config.toml
arch = "unet"
model = "class-conditioned spectrogram flow-matching model"
dataset = "babble in 24 made-up languages, each with its own sounds, syllables and stress or tones, from a formant synthesiser"
train_examples = 39062
n_mels = 64
hop_length = 160
input = "log_mel"
spec_augment = false
win_length = 400
conditioning = "class"
objective = "flow_matching"
cond_dim = 256
targets = ["prosody"]
num_classes = 4
cond_dropout = 0.1
logit_normal_time = false
norm = "groupnorm"
hidden_act = "elu"
weight_standardization = false
channel_attention = "se"
pixel_unshuffle = 2
widths = [48, 96, 192]
blocks_per_level = 2
scale_shift_norm = true
attention = false
upsampling = "nearest_conv"
init = "kaiming_normal"
residual_init = "none"
optimizer = "normuon"
muon_scale = "match_rms_adamw"
learning_rate = 0.0033
momentum = 0.9
nesterov = false
orthogonalizer = "polar_express"
adamw_lr_other_params = 0.0022
max_grad_norm = 1.0
max_steps = 6200
batch_size = 192
epochs = 30.5
lr_schedule = "wsd"
decay_fraction = 0.4
final_lr_fraction = 0.01
warmup_steps = 620
weight_decay = 0.1
adamw_weight_decay_other_params = 0.01
Rows from block 5, named by matrix and row number. Rows with one number belong to one channel. Each number is 128 + 24 x the weight over its row's rms, rounded and kept within 0 to 255. All counts start at 0. After the name is the row's rms in percent of the matrix's.
# convs0: first 3x3 conv (model.mid.1.convs.0.weight, 192x192x3x3), inputs 60-79, a 3x3 kernel for each
# convs1: second 3x3 conv (model.mid.1.convs.1.weight, 192x192x3x3, transposed), outputs 60-79, a 3x3 kernel for each
convs0.26 098 [ 66  81  78  78  57  70  99  71 100 124 124 116 134 124 111 112 112 100 144 142 129 124 130 136 114 115 144 120 116 129 170 153 149 144 125 139 124 110 101 144 121 106 132 122 109 140 142 149 133 140 149 120 118 123 122 149 135 141 141 135 140 131 146 128 109 128 145 137 165 134 141 158 127 131  92 149 153 107 142 135 106 132 117 137 151 142 160 130 129 153 116 137 116 117 157 137 129 148 135 133 122 147 149 127 158 176 132 136  78  81  82 104  88  80 121 126 122 151 162 163 126 151 158 159 176 173 120 104 113 157 114 112 138 114 127 141 134 102 116 115  96 144 119 105 119  98 127 112 103 124 112 120 111 157 141 125 144 125 124 143 123 128 140 149 122 138 136 121 127 133 119 132 133 123 136 131 115 114 125 129]
convs1.26 053 [122 158 122 148 144 125 130 120 116 134 132 136 118 137 126 102 112 107 129 139 143 112 142 132 148 166 135 121 119 136 130 127 151 153 161 174  78  67  64  83  84  73 107 123  91  95  90  82 161 147 120 164 166 147 105 123 130 115 128 123 138 136 129 106 108  94 125 128  98 131 133 100 138 136 121 106  93  91 119 118 122 113  91  86 138 122 112 115  98 101 111 107  73  81  87  72  95 103  98 128 146 130 114 123 116 123 139 136  83  78  94 130 118 148 157 144 155 159 167 157 114 109 115  99 109 127 181 167 173 171 136 160 154 126 151 159 126 105 121  85  93 114  88  97 139 156 148 178 192 171 171 182 163 165 145 159 152 160 165 129 145 138 107 106 122 100 124 133 160 179 160 154 150 147 173 169 176 164 156 157]
convs0.27 106 [130 145 125  91 145 137  85  95  94 100 136 108 148 156 150 110 104 113 142 162  99 138 132 149 164 150 125 130 147 136 161 141 147 128 118 103 114 144  85  88 105 113 118  97 109 122 140 134 102 130 123 137 137 114 123 128 122 145 133 111 114 116 121 120 153 112 188 146 130 129 135 121 151 138  95 105 150 105  88 137 123 116 105 122 124 101  90 105  99 125 147 136 124 147 133 136 128 158 142 142 118 141 156 158 130 146 166 143 115 105 119 132 110 153 134  85 152 140 123 122 131 158 182 133 128  96 127 120 143 144 135 145 151 121 139 135 124 141 114 125 130 109 105 125 147 121 152 175 126  66  83  99 169 166 114  96 118 120 138 113 150 106 113 144 130 124 153 116 128 131 141 133 136 123 143 142 132 126 134 120]
convs1.27 112 [152 113 107 126 149 109 114 125 152 151 122 113 126  87  90 142 125 152 122 116 143 153 118 213 166 152  77 136  89 145 110  66 103  91 168 145 147 134 182 120 159 163 101  91  98 143 134 159 148 159 128 145  77 143 115 117 123 123 116 135 138 128 143 126 144 124  73 118 164 140 117 147 126 147 114 131 119 130 120 123 107  98 111 112 127 104 117 127 165 190  85 159 105 102 150 102 111 165  76 116 114 139 113 121 161  99 110 165 137 176 129  94 131 109 191 134 129 116 157 118 125 134 123 161 108 129 120 147 122 113 119 142 144 133 119 173 121  99 146 107 111 106 105 129 110 153 136 150 149 107 109 130  95 155 165 138 148 165 206 182 121 111  95  79 135 113 108 117 145 117 156 157 127 149 187 121 138 126 119 110]
convs0.28 099 [ 89 113 101 136 140 123 146 154 125 117 113 140 126 111 148 141 128 145 114  99 102  90 118 132 164 162 160 135 110 142 136 137 144 143 149 111  99 109 128 125 136 116 133 164 139 106 118 113 120 187 154 111 138 139 106 143 125 111 137 130 126 107 112 158 147  98 111 107  74 113 131 133 146 127 132 124 131 143 120 134 122  98 137 133 131 130 161 142 131 148 147 129 152 154 157 133 127 126  96 100  78 136  83 100 149 176 126 169 102 108 130 118 108 161 111 162 122 129  97 130 151 147 178 119 115 148 124  90 122 127 123 121 169 189 157 113  89 148 131 110 117 168 167 154  55  59 112 130 139 123 120 167 141 180 162 117 139 136 104 149 149 118 117 113 139 120 129 154 131 121 136 109 129 125 113 127 124 130 135 145]
convs1.28 095 [143 141 179 138 146 150 113 133 113 124  72 117 162 119 165 105 135 162 134 140 129 142 145 147 141 180 104 121 154 145 131 209 174 100 168 139 133 100 116  91 111 118 114  91 109 146 110 123 150 104 130 115  76 106 125 113 141 133 131 149 136 141 137 110 162 144 137 148 150 175 153 123  94 116  92 106 164 104 114 157  99 125 102 120 137 108 130  93  71 109 136 140 121 137 149 145 122 113 127  88 118  93 106 110 132 149 125 159  96 131 182 130 111 132 127  96 155 105 146 112  69 123 121 171 112 123 115 124 111 118  98 127 128 100 135 130  99 118 146 113 106 148 121 108 158 123 102 127 120 100 141 121 121 160 165 115 103 140 138 162  89  66 143 161 185 106 150 166  99 139 166 141 143 124 163 140 116  85 134 132]
convs0.29 101 [105 111 124 100 125 127 129 131 128 127 176 143 151 155 140 113 138 109 138 124 119 153 150 127  99 119 101 143 133 141 136 115 140 161 130 123 138 121 102 181 164 136 126 138 137 146 106  94 117 166 146 104 148 143 114 128 120 139 146 114 116 153 129 152 128 139 113 110 125 152 108 104 166 116 119 133 141 139 123 131 114 127 127 135 137 115 150 159  60 118 127 149 111  93 143 110 120 161 112 157 142 131 100 166 189 103 148 147  98 119 144 115 131 123 102 140  99 135 145 122 117 147 132 143 140 130  64 141 179  73 150 136  86 116 132  95 122 106 115 134 111 130 105 112 126 108  88  91  96 133 130 128  88 141  91 124 125 143 130 138 170 173  92 117  98 103 128  92  89 142  86 115 143 122 133 123 110 123 147 128]
convs1.29 123 [130 150 145 126 160 131 140 170 158 122 153 152 135 164 154 130 126 106 131 188 176 137 113 107 174 126 151 131  92 128 136 108 143 136 129 124 133 125 139 116 106 102 118 117 147 109 131 128 131 155 147 148 171 115 113 149 131 104 121  97 135 149  94 159 158 152 113 113 121 150 133  70  97 154 141  82 120 111  79 190 100 118 126  88 134 134 132 119 130 151 116 145  92 133 154 138 124 147 198 126 132 141 143 164 159 154 113 158 140 192 106 111 114 115 158 104 130 125 103 121 121  97 103 120 110 139 123 128 133 128 134 168 107 171 251 129 166 128  84 121 145 109 119 142 154 180 143 167 162 100 135 122 144 118 110 153 110  98 118 146 107 184 142 111 128 121 117  97 133 155  96 118  86 117 129 109 104 132 148 150]
convs0.30 103 [140 126 111 132 119  95 107  90 114 151 151 181 145 119 110 150 126 118 157 123 114 135 127 134 135 106 112 131 137 134 162 148 138 130 136 131 140 139 147 115 126 121  85 133 135 145 159 117 126 131 115  93 123 135 136 113 119 146 117 133 132 115 126  79 107 148 131 134 133 112 132 157 181 212 158 136 149 165 125 160 151  66 162 125 160 143 160 140  90 177 134 159 131  91 145 130  92  92 122 145 144  89 102 108 105  94 128  92 108 107 121 163  83 115 118  61 119 129 122 145 118 125 141 140 131 128 100 100 142 108  85 167  84  98 110 120 125 152 111 108 139 134 138 158 139 141 164 166 107 109 156  81 141 160 165 129 155 124 125  97 121  98 162 143 145 123 146 157 155 129 160 138  76 130 102 119 115 132 137 113]
convs1.30 085 [126 148 126 196 138 122 201 128 117 144 126 150 142  97  95 164 102  95 134 160 143 110 121 168 163 104 153  86  97  94 110  91 140 168 127 180 127 127 133 117 132 171 133 120 136 102 120 143 129 143 106 150 200 124  97 132 140  97 120 132  75 108 126 133 111 129 157 110 127 121 130 102 141 142 125 105 107 139  99 120 142  96 102 112  84 114 113  99 114 160 114 111 118 139 144 178 137 128 169 139 128 126 119 107 130 127  86 112 118 165 126 129 142 130 110 163 149 157 126 129 154 159 156  80 119 160 198 158 150 166 166 128 118 128  96 122 121 141 124 114 120 122 159 136 144 124 106 138 134 140 119 135 176 156 154 186 122 143 171  83 132 112 143 156 138 132 174 137 125 158 136 141 141 125 113 108 120 176 111 126]
convs0.31 100 [ 99 109 114 123 145  97 113 115  63 123 138 126 158 151 138 128 111 133 117 122 124 157 143 129 136 149 133 118 111 136 162 110 127 180  89  95 131 100 127 123 111 129 120 113 120 139 140 146 167 142 144 136 128 113 113 137 111 123 133  93 148 128 104 130 141 136 132 131 128 142 140 137 116 139 143 138 129 124 153 120 115 135 125 152 137 166 110 156 131  75 125 136 135 134 127 120 112 105 118 134 126 135 184 137 140 182 153 124 139  87 127 107 118 134 119  94 131 120  89 110 149 136 105 122 108 130 126 109 121 155 144 121 192 111 134 126 113 134 148  95  78 175 107  90 144 139 137 152 132  99 107 160  76 185 222 146 133 103 101 166 131 156 111  90 116 154 136 104 154 140 109 149 155  90 103  78  64 151 116 115]
convs1.31 105 [172 148 116 144 154 150 175 112 152 115 120 126 138 172 197 120 111 145  94 154 120 113 146 104 139 122 154 163 138  81 139 131 109 139 102 127 114 131 115 135 144 113 120 168 139 130  74 148 168 101 129 157 104 121 135 126 136 147 131 123 137 121 119 156 157 172 140 135 151 132 139 115 175 153 125 108 106 113 106  80 109 128 127 122 133 131 140 103 110 144 131 162 131 109 107 134 147 113 146  88 122 158 103 111 118 143 135  47 147 119 113 133 111 133 132 141 145  61 105 137 130  80 121 171 108 114 111 134 122 138 141  92 194 163  75 185 164 156 170 155 128 154 125 113 105 190 161 151 167 116 115 155 122 108 138 153 105 123 136 127  75 113 174 183 137 119 129 111 120 138 161 134 126 125 122 170 141  84 126 151]
convs0.32 106 [ 64  63 105 103  76 113 119 105 108 116  92 106 127 112 129 134 125 128  90  97 110 113 138 145 148 164 128 111 127 122 109  94 130 103 103 119 115 105 136 136 106 149 110 103 136 101 105 112 118 133 129 135 145 130 121 111 121 122 115 124 121 125 128 115 121 119 130 107 127 138 121 126 130  94 118  88  42  93  64  66 122  93 145 119 104 162 120  66 139 110  93  95 102 143 175 180 121 163 159 148 119 147 121 121 151 124 124 109 124  84 117 134  94 113  51  61  90 116 151 158 135 189 155 152 156 101 138 121  95 116 103  92 101 122 134 122 135 131  94 113 108 130 135 135 113  92 112  68  91 144 110 146 150  97 110 111  87  85  89  96  92 129 107  68 108  96  89 133 100 127 138 138 161 135  91 125 117  85 107 101]
convs1.32 126 [152 168 116 183 145 104 128 117 144 148 137 120 143 132 142 132 124 100  89 120  86 138 131 129 143 125 123 155 141 147 125 104  88 130  75  93 162 170 138 128 130 107 124 109 124 156  70 102 113  81 129 140 146 154 120 147 128 124 154 152 133 164 153 163 130 133 163 145 149 169 141 156 133  79  71 147 109 146 172 164 176 134 160 127 121 124 136 132 129 157 114 178 126 130 160 145 137 137  87 169 132 143 142 145 127 143 151 105 161 118 160 121 114 127 128 153 152 140 141 142 109  98 136 137 106 139  95 124 120 126 120 126 158 149 159 155 166 147  99 106 114 109 109 105 103 179 117 101 165 142 124 216 165 120 112 113 138 121 116 144 126 122 100 130 116  85  92 114 117  74 135 167 121 144 149 147 168 113 170 108]
convs0.33 090 [128 130  74 106 124  79 125 131  80 111 132 121  87 124 110 133 129 108 113 113 115 110 125 129  99 105 109 154 120  72 145 138  83 116  99  77 112 142 109 102 101  84 135 114 127 128 101 105 111  98 103 145 134 133 111 124 107 127 116 116 119 116  96 117 126 138 130 148 134 116 101  97 143 113  76 138 118 103  97 111  91 140 158 174 152 127 177 145 123 146 109  89 106  91 100 105 121 116 110 144 107 103 116 134 106 135 120  83 128 116 132 132  92  90 117  91  97 163 137 113 124 114  83 135 105 134 113 140 152 125 150 132  56 130 118 145 137 128 123 109 110 155 135 103 129 144 146 129  95  81 116  71 112 123 101  99 145 139 110 151 166 124 147 115 113 128 135 108 117 106  74 126 126 126 130 131 136  88 136 132]
convs1.33 066 [163 134 125 125 105 116 150 121 112 122 145 160  97  99  96 152 141 134 114 114 120  94  93 109 158 117 112 135 130 130 128 122 115 116 105  93 139 136 129 135 116 157 141 145 215 105 119  93 112 125 126  98 100 116 119 145 169 102 125 130 131 150 150 147 146 128 100 123 120 109 110 104 138 131 120 102  96 116 129 113 111 164 177 113 142 134 109 106 105 116 114 113 112 150 150 123 165 148 126 145 112  90 167 160 135 133 115 127 140 125 148 170 137 130 102 106 160  95 102 100 137 135 108 128 126 125 148 119 156 177 127 132 153  71  89 128 160 151 135 155 131 108 127 127 118 137 173 114 146 151  85 137 175 122  96 111 141 127 138 143 108 128 115 101 124 136 148 163 100 108 142 139 145 124 132 150 169 128 129 130]
convs0.34 101 [137 114 138 126 123 138 154 120 147 154 140 132 159 151 132 138 120 131 122 156 130 122 131 123 131 131 101 148 118 124 142 170 142  77 111 117 142 117 167 152 140 148 134 147 142 126  94 122 103 107 125 117  92 130 128 127 148 144 131 143 116 130 147 134  90 119 104 132 116 116 100 133  59 102 126  90 104 147  91  99 128 136 156 117 142 129 113 105 127 119 124 158 147 108 145 165 120 165 172 116 120 153 100 156 131 105  79 103 135 112 100 130  92 134 139  91 118 136 106 117 125 126 106 111 124  96 151 129 104 142 116 135 125 100 140 132 134 119 120 139 136 101 135 135  87  80 127 139 135 125  75 124 126  89 146 118 134 159 139 141 102 127 139 113 133 163 121 142 127  94 128 125 150 127 140 137 116 131  92 130]
convs1.34 136 [118 142  84 129 131 147 143 102 151 117  90 154 154 105 109 157 134 110 123  80 103 121 110  81 106 121 109 113 126 117 122  94 109 153 140 157 111 140 113 145 138 116 123 123 100 139  76 128 126  89 147 126  98 159 134 128 123 126 130 136 106 147 151 139 116 173 123 105 150 131 135 165 100 130 103 113 128 149  92 110 138 102 177 139 134 137 109 148 134 144 127 131 130 139 146 129 131 101 149 141 160 120 120 162 143  90 133  97 116 138 118 115 128 115 135 113  87 142 131 124 120 116 129 117 129 121 150 164 129 155 125 114 150 150  94  89 156 194 118 110 155 132 124 141 155 107 134 148 121 102 177 125 104 135 128 128 108  55 144 105  19 159 127 157 122 133 110 127 140 173 144 117  63 156 139  87 126 128  88 158]
convs0.35 093 [143 141 129 132 125  85 138 110  82  94 101 111 136 146 131 125 122 105 109 129 130 120  97 112 102  89 100 120 119 126 124 160 136 103 141 133  65 112 135  93 148 162 132 143 120 144 109  76 126 112  40 125 152 151 150 134 138 128 137 136 140 134 126 112 126 104 114 128  94 139 146 125  97 128 115  78 131 122 106 139 118  88 125  76 126 140 109  79 135 140 116  98  90 138 120 142 148 160 173  98  85 117 159 111  95 109  90 116  58 101 119  94 127 130  76 120  98 105  96 130 131 135 186 105 118 142 107 128 125 174 160 174 102 117 139 143  93  91 164 145 127 135 113 107 119 122 117  83 112 136  46  91  74 102 119 106 128 115 109 138 108 113 150 122 134 121 114 160 121 117 173 118 121 103 126 114 112 136 109  95]
convs1.35 074 [137 124 101 132 126  80 140 148 156 159 147 143 138 130 121 167 156 134 141 150 118 134 146 158 128 127 103 118 137 136 127 116 122 112 115 122 136 114 112 166 142 128 159 125 106 125 126 157 158 143 120 122  99 128 141 160 152 131 145 134 147 143 105 156 147 121 128 132  98 101 119 100 127 131 111 149 140 115 141 166 154 170 174 180 116 105 124 165 140 121 116  91  88 135 104  90 125 121 113 116 109 132 122 101  88 136 129  91 124 124 106 154 157 141 148 151 135 141 116  88 143 182 156 115 128 133 101 129 138  88 141 139 119 178 158 139 156 134 142 177 161 136 147 128 143 133 137  91  85 119 137 139 129 170 162 162 179 165 145 130 150 141 128 141 126 128 112 126 151 127 134 139 170 157 147 138 142 129 120 128]
convs0.36 099 [120 101  99 138 130 121 129 137 136 146 115 121  97 124 147 123 144 136 163 122 146 113 134 112 132 140 100 107  81 115 126 108 146 133 141 140 138 116 110 150 108 139 118 118 160  95 136 145 137 140 134 145 149 130 134 143 139 121 150 129 127 142 128  95 107  95 118 129 129 119 136 117 149 116 127 103 136 120  87 114 117 115 124 130 143 141 141 145 108 123 119 150 185 117 150 151  98 116 139 163 151  92 135 152 123 111 147 116 104 125 137  80 127 147 117 129 116 125 105 110 143 148 103 136 126 117  69 124 142 187 123 149 150 153 109 142 112 115 139 140 124 122 128 124 111 133 104  57 128 127 154 142 122 140 133 109 115 117 145 156 151 173 138 109 120 139 134 108 154 128 121 117 100  92  98 119 132 147 132 124]
convs1.36 078 [148 138 143 100  86 125 166 130 133 125 108 126 124 109 110 135 167 142 122 104 116  89  91 147 126 122 170 135 112 128 109 112 103 104 165 111  99 141 110 112 138 130 147 114 111 112 104 111 130 138 134 111 125 139 113 138 137  97 106 108 120  94  94 126 103 146 107 109 133 118 116 120 114 107 135  85  88 108 154 126 142 150 151 126 151 178 165 159 129 129 133 171 171 117 146 122 129 116  74 124 121 121 163 158 123 134 156 114 145 124 124 135  91 132 118 101 144  88 128 143 169 225 194 162  51 156 139 142 131 155 152 135 151 148 150  97  69  98 128 124 125 119  91 108 156 126 150 142 131 151 132 147 146 111 156 144 105 108 156 166 116 130 178 143 150 129 130 143 112 164 161 159 151 133 159 145 146 120  95 109]
convs0.37 098 [ 97 108  92 133 135 134 115 124 134 119 111 107  99 130 106 115 168 101 107 120 123 140 116 122 123 140 138 115 114 153 122  90 138 106  93 140 123 117 143 153 139 115 143 164  94 121 126 124 114 159 106 141 130 139 124 104 117 126  95 117 138 141 127 106 108  98  98 141 158 144 139 130 134 110  98 138 103 111 162 151 159 169 151 151 109 107 106 118 143  69 108  85 111 132 120 120 146 146 105 115 130 141 142 124 141 114 124 125 170 131 114 108 127  94  79 120  80 101 160 143 123 164 152 141 137 125 119 142 107 118 133  96 127 124 106 139 136 145 131 124 118 104 136 114 168 143 111 101  91 152 124  83 155 154  98 125 128 149  98 105  92  48 145 154 104 154 123 109 107 132 103 142 120 126 132 129 107 143 159 115]
convs1.37 104 [115 114  84 161 156 115 126 167 110 120 157 131 127 180 155 170 183 128 127 114 177 134 134 149 131 100 124 120 143 136 146 188 136 101 126 114 143  64 163 145 107 130 125 172 122  98  90 101  84 140 123 126 145 146 163 128 119 133  99 124 124 124 157 150 130 142 142 108 133 132  93 102  90 115 125 108 118 126 120 109 135 132 153 150 121 110 109 115  71  92 127  92  99 153  99  96 106 102 143 116 151 119 111 158 143 160 124 121 173 110 158 115 157 142  90 120  50 147 137  85 126 100 116 141 151 150 148 167 121 130 122 137 152  80  99 181 163 113 168 115 138 156  86 109 140 145 134 108 141  95 118 145 103 150 110 103 136 161 132  92 103 145  97 102 116 150 145 115 139 194 140  89 112 133 119 153 109 118 125  98]
convs0.38 105 [104  89  92  65  79  86  98 107 120 143 138 136 120 119 108  99  92 100 117 101  93 113 113 100 120 151 145 151 150 127 153 157 151 148 152 150 150  70  89 141  72 109 121  59 108 154 142 139 166 144 153 130 127 154 131 137 134 141 133 139 140 126 134 114 135 141 101 103 120  99  86  87 111 131  99 117 114  85 102 136  96 142 120 129 126 115 128  72 104 114 132 142 125 121 139 122 122 162 140 117 115 117  93 115 133 137 143 141 156 135 121 153 132  85 154 132 106 131 145 158 118 157 180 119 168 162 111  68 101 135  87 137  93 102 107 146 149 169 130 132 128 138 145 108 153 120 114 155 132 126 138 120  69 119 144 118 105 130 100 113 124 128 136 110 120 139 120 125 109 124 129 109  64  88  94  54  92 110  94 105]
convs1.38 118 [ 92 103 127 109  99 116 127 137 125 162 148 150 151 160 163 142 172 146 146 101 132 146 101 119 146 135 114 138 140 122 113 136 108 108 126 104 133 125 143 151 107 139 145 124 116 120  44  44  95 100  85 103  95  41 112 104 132 140 109 138 131 126 149 150 122 174 156 132 162 103 107 157 164 146 117 152 144 122 164 183 142 115 105 141 121 131 146 121 108 150 170 168 119 197 153 129 120  69 116 108 134 135 130 171 132 187 188 130 140 104  99 152 157 131 128 121  95 100 127  86  67  31  88 156 114 131 127 144 142 118 131 168 101 109 145 153 139 150 146 124 130 151 142 149 149 208 154 111 208 108 116 204 120 118 116 129 133 116 133 125  90 120 145 111 117 131 128 121 103 133 113 127  81 108 150 138 179 152 163 110]
convs0.39 107 [149 151 118 122 106 118 131 123  92 132 121 128  99 112 156 121 119 114 148  94  95 123 111 126 138 126 133 105 141 126 120 117 147 130 138 172 127  95 107  83 110 160  65 119 164 100 116 134 102 101 136 114 114 128 139 109 122 150 127 158 118 119 142 132 130 127 130 129 165 136 148 195 162 155 119 109 101 148 126 125 166 101 123 103 121 130 175  90 131 151 119 144 171 156 134 147 150 123 142 157 111 123 143 119 136 151 117 193 149 129 172 118 130 160 141 111 130 127 140 170 113 128 112 144 137 111 104 117 141  37 111  82 180 122 147 121 126 162 144 125 128 152 129 123 143 117 108 172 111 184 120 153 138 135 137 100 162 153 151 142 131 139 139 112 143 132 117 154 158 148 125 119 114 137 114 115 115 119 147 153]
convs1.39 117 [ 79 129 158 134 154  93 126 139 134 157 130 119 152 119 107 123 101 114 112 110  88 136 150 182 115 160 104 109 112 122 123 126 126 137 113 164 149 136  91 144 181 227 123 141 104 110 121 138 129 126 138 117 153 160 145 140 115 152 140 125 111 131 145 174 166 146 121 101 116 134 121 133 119 148 123 134 150 138 121 119 113 140 123 114 144 115 120 156 141 126 133 109 114 144 103 107  92  72 130 118 103 123 134 107  90 152 138 179 109 124 163 174 102  51 153 160 145 171 120  82  71 149 198 140 149 107 106 134 144 156 135  94 135 141 139 134 136 104 160 129 137 148 140 122  85 116 137 101 134 155 124 159 149 129 147  98 144 159 146 112 116 103 114 133 110  98 129 108 161 157 140 127 133  99 174 188 179 158 155 130]
convs0.40 096 [122 131 169  85 115 168 116 119 168 133 140 134  91 113 157  82 111 176  84 134 135 111 153 143 144 152 130 123 122 109 115 108  93 103 104 105 105 109 108 125 145 149 108 142 172 124 128 121 113 121 105 121 115  93 130 126 133 121 117 149 135 118 144 161 145 130 169 148 125 140 118 124 111 138 176 121 153 166 118 124 137 140 118  99 142 120 146 128 133 127 143 107 130 141 109 135 120 112 118 100 122  92 130 126 112 119 122 126 100  85 120 121 122 118 126 124 145 117 130  86 118 153  91 142 156  82 157 125 152 119 119 146 155 122 107 118 127 153 125 126 136 115 131 131  97  94 127 153 127  97 135  87  38  97 120 143  84 108 188  47 100 184 124 114 146 125 119 153 129 130 154 113 127 118 124 138 101 123 144 136]
convs1.40 123 [140 153 146 143 133 135 126 119 111  93  96 100 107 121  87 125 126  87 152 110  89 145 132 109 136 129 125 121 107 121 151 154 131 140 143 131 141 138 144 129 139 194 127  90 125 137 127 131 143 129 111 153 133 124 132 140 103 107 125 144  94 110 146 142 142 122 169 125 111 131 131 122  82 128 190  99 112 140 112 144 135 146 160 125 174 149 118 151 115  85  78 143 151 121 180 145 112 162 128 101 115 142 133 142 156 118 122 173 139 123 163 159 126 114 106 156 139 152 150 100 101 116 158 110 103 121 165 152 130 142 149 128 112 133 148  94 124 162 117 133 148  94 129 136 133 182 129 123 169 118 120 159 135 102 132 133 139 152 164  70 140 154 118 121 109 138 157 122 137 165 120 105 110 155 113 129 175 120 132 149]
convs0.41 123 [111 112 104 118 134 140 114 136 145 131 144 128 122 140 139 118 140 118  86 122 173 158 165 104  90 134 149 162 137 119 139 128 144 159 145 131 112 131 130  80 113 166 141 134 145 162 172 138 143 122 112 118 123 127 131 132 119 128 129 136 126 123 122 163 129 155  98 109 128 135 137 130 149 152 124 110 110 138 120 127 139 103 107 145 104 130 137 105 100 126  99 126 170 137 104  96 126 112 127  89 101 121 156 105  93 135 116 135 117 149 136 112 129  84 124 124 130 117 142 169 142 135 109 134 149 135 128 120  93 104 141 136 146 139 160 116 112 104 133 118 111 124  96  94 157 109 137 130 118 142 150 134 180 126 127 131 140 116 122 128 122 117 128 129 130 145 135 145 124 105 118 153 142 120 102 135 125 114 133 132]
convs1.41 117 [179 144 117 104  97 131 149 164 165 154 143 153 142 122 118 142 129 105 115 111 114 139 179 147 109 101 134 142 127 109 142 140 130 131 130 125 141 113 113 105 136 146 148 149 155 158 150 149 148 156 159 136 110 115 102 114 122 100 103 125 105 123 154 144 129 126 182 169 124 119 106 107 157 145 107 130 131 135 142 118  82 134 127 136 121 127 103 108 128 158 136 148 149 168 145 129 132 143 139 144 151 141 133 114  78 115 138 156 147 122 130 152 110 134  93 110 131 112 115 105 150 136 116 118 114 141 111 123 128 112 123 143 131 113 108 108 114 123 135 128 111 149 126 112 115 131 114 120 118  95 127 116 112 165 130  83 110 165 185  98  77  84 128 134 111 112 128 150 152 158 140 124 128 122 136 115 111 129 117 122]
convs0.42 103 [102 110  78 113 111 102 134 104 110 110 145 165 139 168 140 122 102 142 119 124 136 127 139 131 129 114 118 172 125 139 149 139 144 136 124 119 115 121 153 113  93 128 116  79 133 128 150 107 114 132 132 114  93  85 128 144 130 155 156 129 135 149 134 117  94 151 126 117 155 153 165 118 140 145 125 145 171 148 112 212 165  81  99 131 124 148 155 120 130 127 139 111 135 116 110 143  90 138 130 158 157  98 116 139 147 120  91 168 133  90 158 130  92 143 120  74 111 146 163 132 144 158 100 128 147 108 103  97 135  97 149 106 108 150  87 120 108 113 155 147 159 107  98 114  92 148 131 101 137 122 130 168  97  97  60  69 168 158 121 131 144 132 142 160 140 148 157 163 109  97 146 121 142 119 128 174 120 134 122 154]
convs1.42 130 [157 146  91 148 107 130  91 120 137 116 132 140 136  98 128 133 113 116 134 187 101 134 153 147  96 177 158 136 134 120 131 115 131 141 179 140 104 118 144 136 102 104 163  33 106 131 126 130 140  98  98 175  76  86 132 152 130 101 122 134 153 118 142 122 140 130 131 126 129 142  87 157 142 112 113 151 141 124 158 188  96 144 102 124 156 146 146 121 144 125 116 113 156 114 175 137  97 188 101 156 105 148 158 122 140 119 144 145 132  71 115 100 145 113 132 120 127 143 129 120 118 134 134 118 176 112 138 163 105 116 125 105 118 174 103 127  81 117 112 115 144 114 197 116 184 177  91 122 146 111 111 188 148 119 148 136  81 136 122 134 145 137 140 139 110 153 128 127 127  98  97 111 150  95 134 119 142 152 155 127]
convs0.43 091 [ 72  97 123  87 107  96 104  95  89 158 134 121 188 147 123 149 125  89 101  96  84 108 100  83 135 123 107 106 128 154 152 170 163 120 136 122  98 138 178 104 138 163 105 133 150 155 147 151 154 163 186 139 138 166 103 119 130 116 128 129 113  99 100 111 106 115 175 155 138 120 119 113 152 149 151 136 133 134 107 113 120  68  73 102 109 114 135 119 141 133 103 105 106  87 101 110 107 128 139 108 119 137 109 124 125 137 135 122  61  77  77 103  95 113 109  97 113 137 155 174 112 119 112 130 150 141 153 125 148 140 102 113 176 138 124  98 118 141 129 112 141 117 116 142  98 128 188 119 124 142 104  98 105 125 121 129 117 101  98  87 109 106 147 151 136 157 156 132 130 158 145  86 120 145 112 136 151 142 173 163]
convs1.43 047 [112 114 104 111 133 144 167 144 143 144 128 112 138 139 128 136 118 122 106 107 145 119 127 123 101 151 145 141 159 154 117 123 126  98 103 121 121 134 119 129 139 161 134 140 185 135 153 140 134 157 150 122 152 138 137 147 146 113 122 120 144 142 145 122 127 130  97 104 107  88  85 101 124 115 104 116 116  87 100 116  92 162 181 164 164 176 155 151 170 158 119 137 130 114 165 167 123 163 135 129 127  97 136 139 133 105 116 115 150 127 100 169 151 156 143 138 128  88  76 109 100 117 155 107 126 168 160 146 136 162 179 163 120 137 152 135 137 147 143 135 119 148 126  84  88 108 123  49  77  93  48  68  90 123 121 141 137 162 188 111 136 167 139 115 130 123  98  98  95  80  78 129  99  86 168 107 101 130 101 100]
convs0.44 096 [113 142 152 130 146 136 135 126 186 132 110 128 130 131 121 108 114 122 111 132 128 101 108 118 138 127 124  99 137 153 113 129 113 133 136 137 118  91 167 100  78  77 112 120 122 150  97 150 129  92 126 140 119 132 119 148 146 133 128 117 148 133 136 124  92 111 107 113  91 152 131 132 140 112 148 162 114 163 120 108 133 126 104 156 113 116 147  96 118 109 145 124 125 108 129 164 113 120 138 120 143 128 144  96 120 145 125 107 141  98 144 132 145 104 115 133 126  96 119 122 171 151 150 123 118 130 126 137 120 100 132 142 167 168 134 107 113 131 121 136 140 113 122 125 102 125 176 138 121 127  62 112 176 134 143 121 158 146 115  72 153 123 111 122 147 115 107 122 157 103 112 127 105 119 133 133 153 126 108 131]
convs1.44 082 [120 154 135 137 145 147 186 164 157 118 117 140 148 138 159 139 134 169 129 134 142 164 128 108 141 143 117 117 119 100 111 121 136 149 143 165 142 124 116 132 128 108 114 138 153  98 129 124 151 141 166 143 145 139  68 114 123 114 142 133  79 117 133  83 106 120 103 105 102 107 105  99  62  96 116  72 107 121 102 118 119 144 115 156 150 111 121 128 118  86 150 126 149 123 122 151 142 122 161 125 155 156 118 123 123 124 128  99 156 107 111 198 146 160 105  99 114 161 146 188  89  99  98 121 131 132  82  86 133 130 147 147 132 148 155  97  71  78 112 106 107  97 107 129 149 121 162 153 119 160 122  81 138 131 154 124 149 130  92 173 167  80 132 124 103 132 122 117 142 141 156 153 161 133 204 149 133 128 116 106]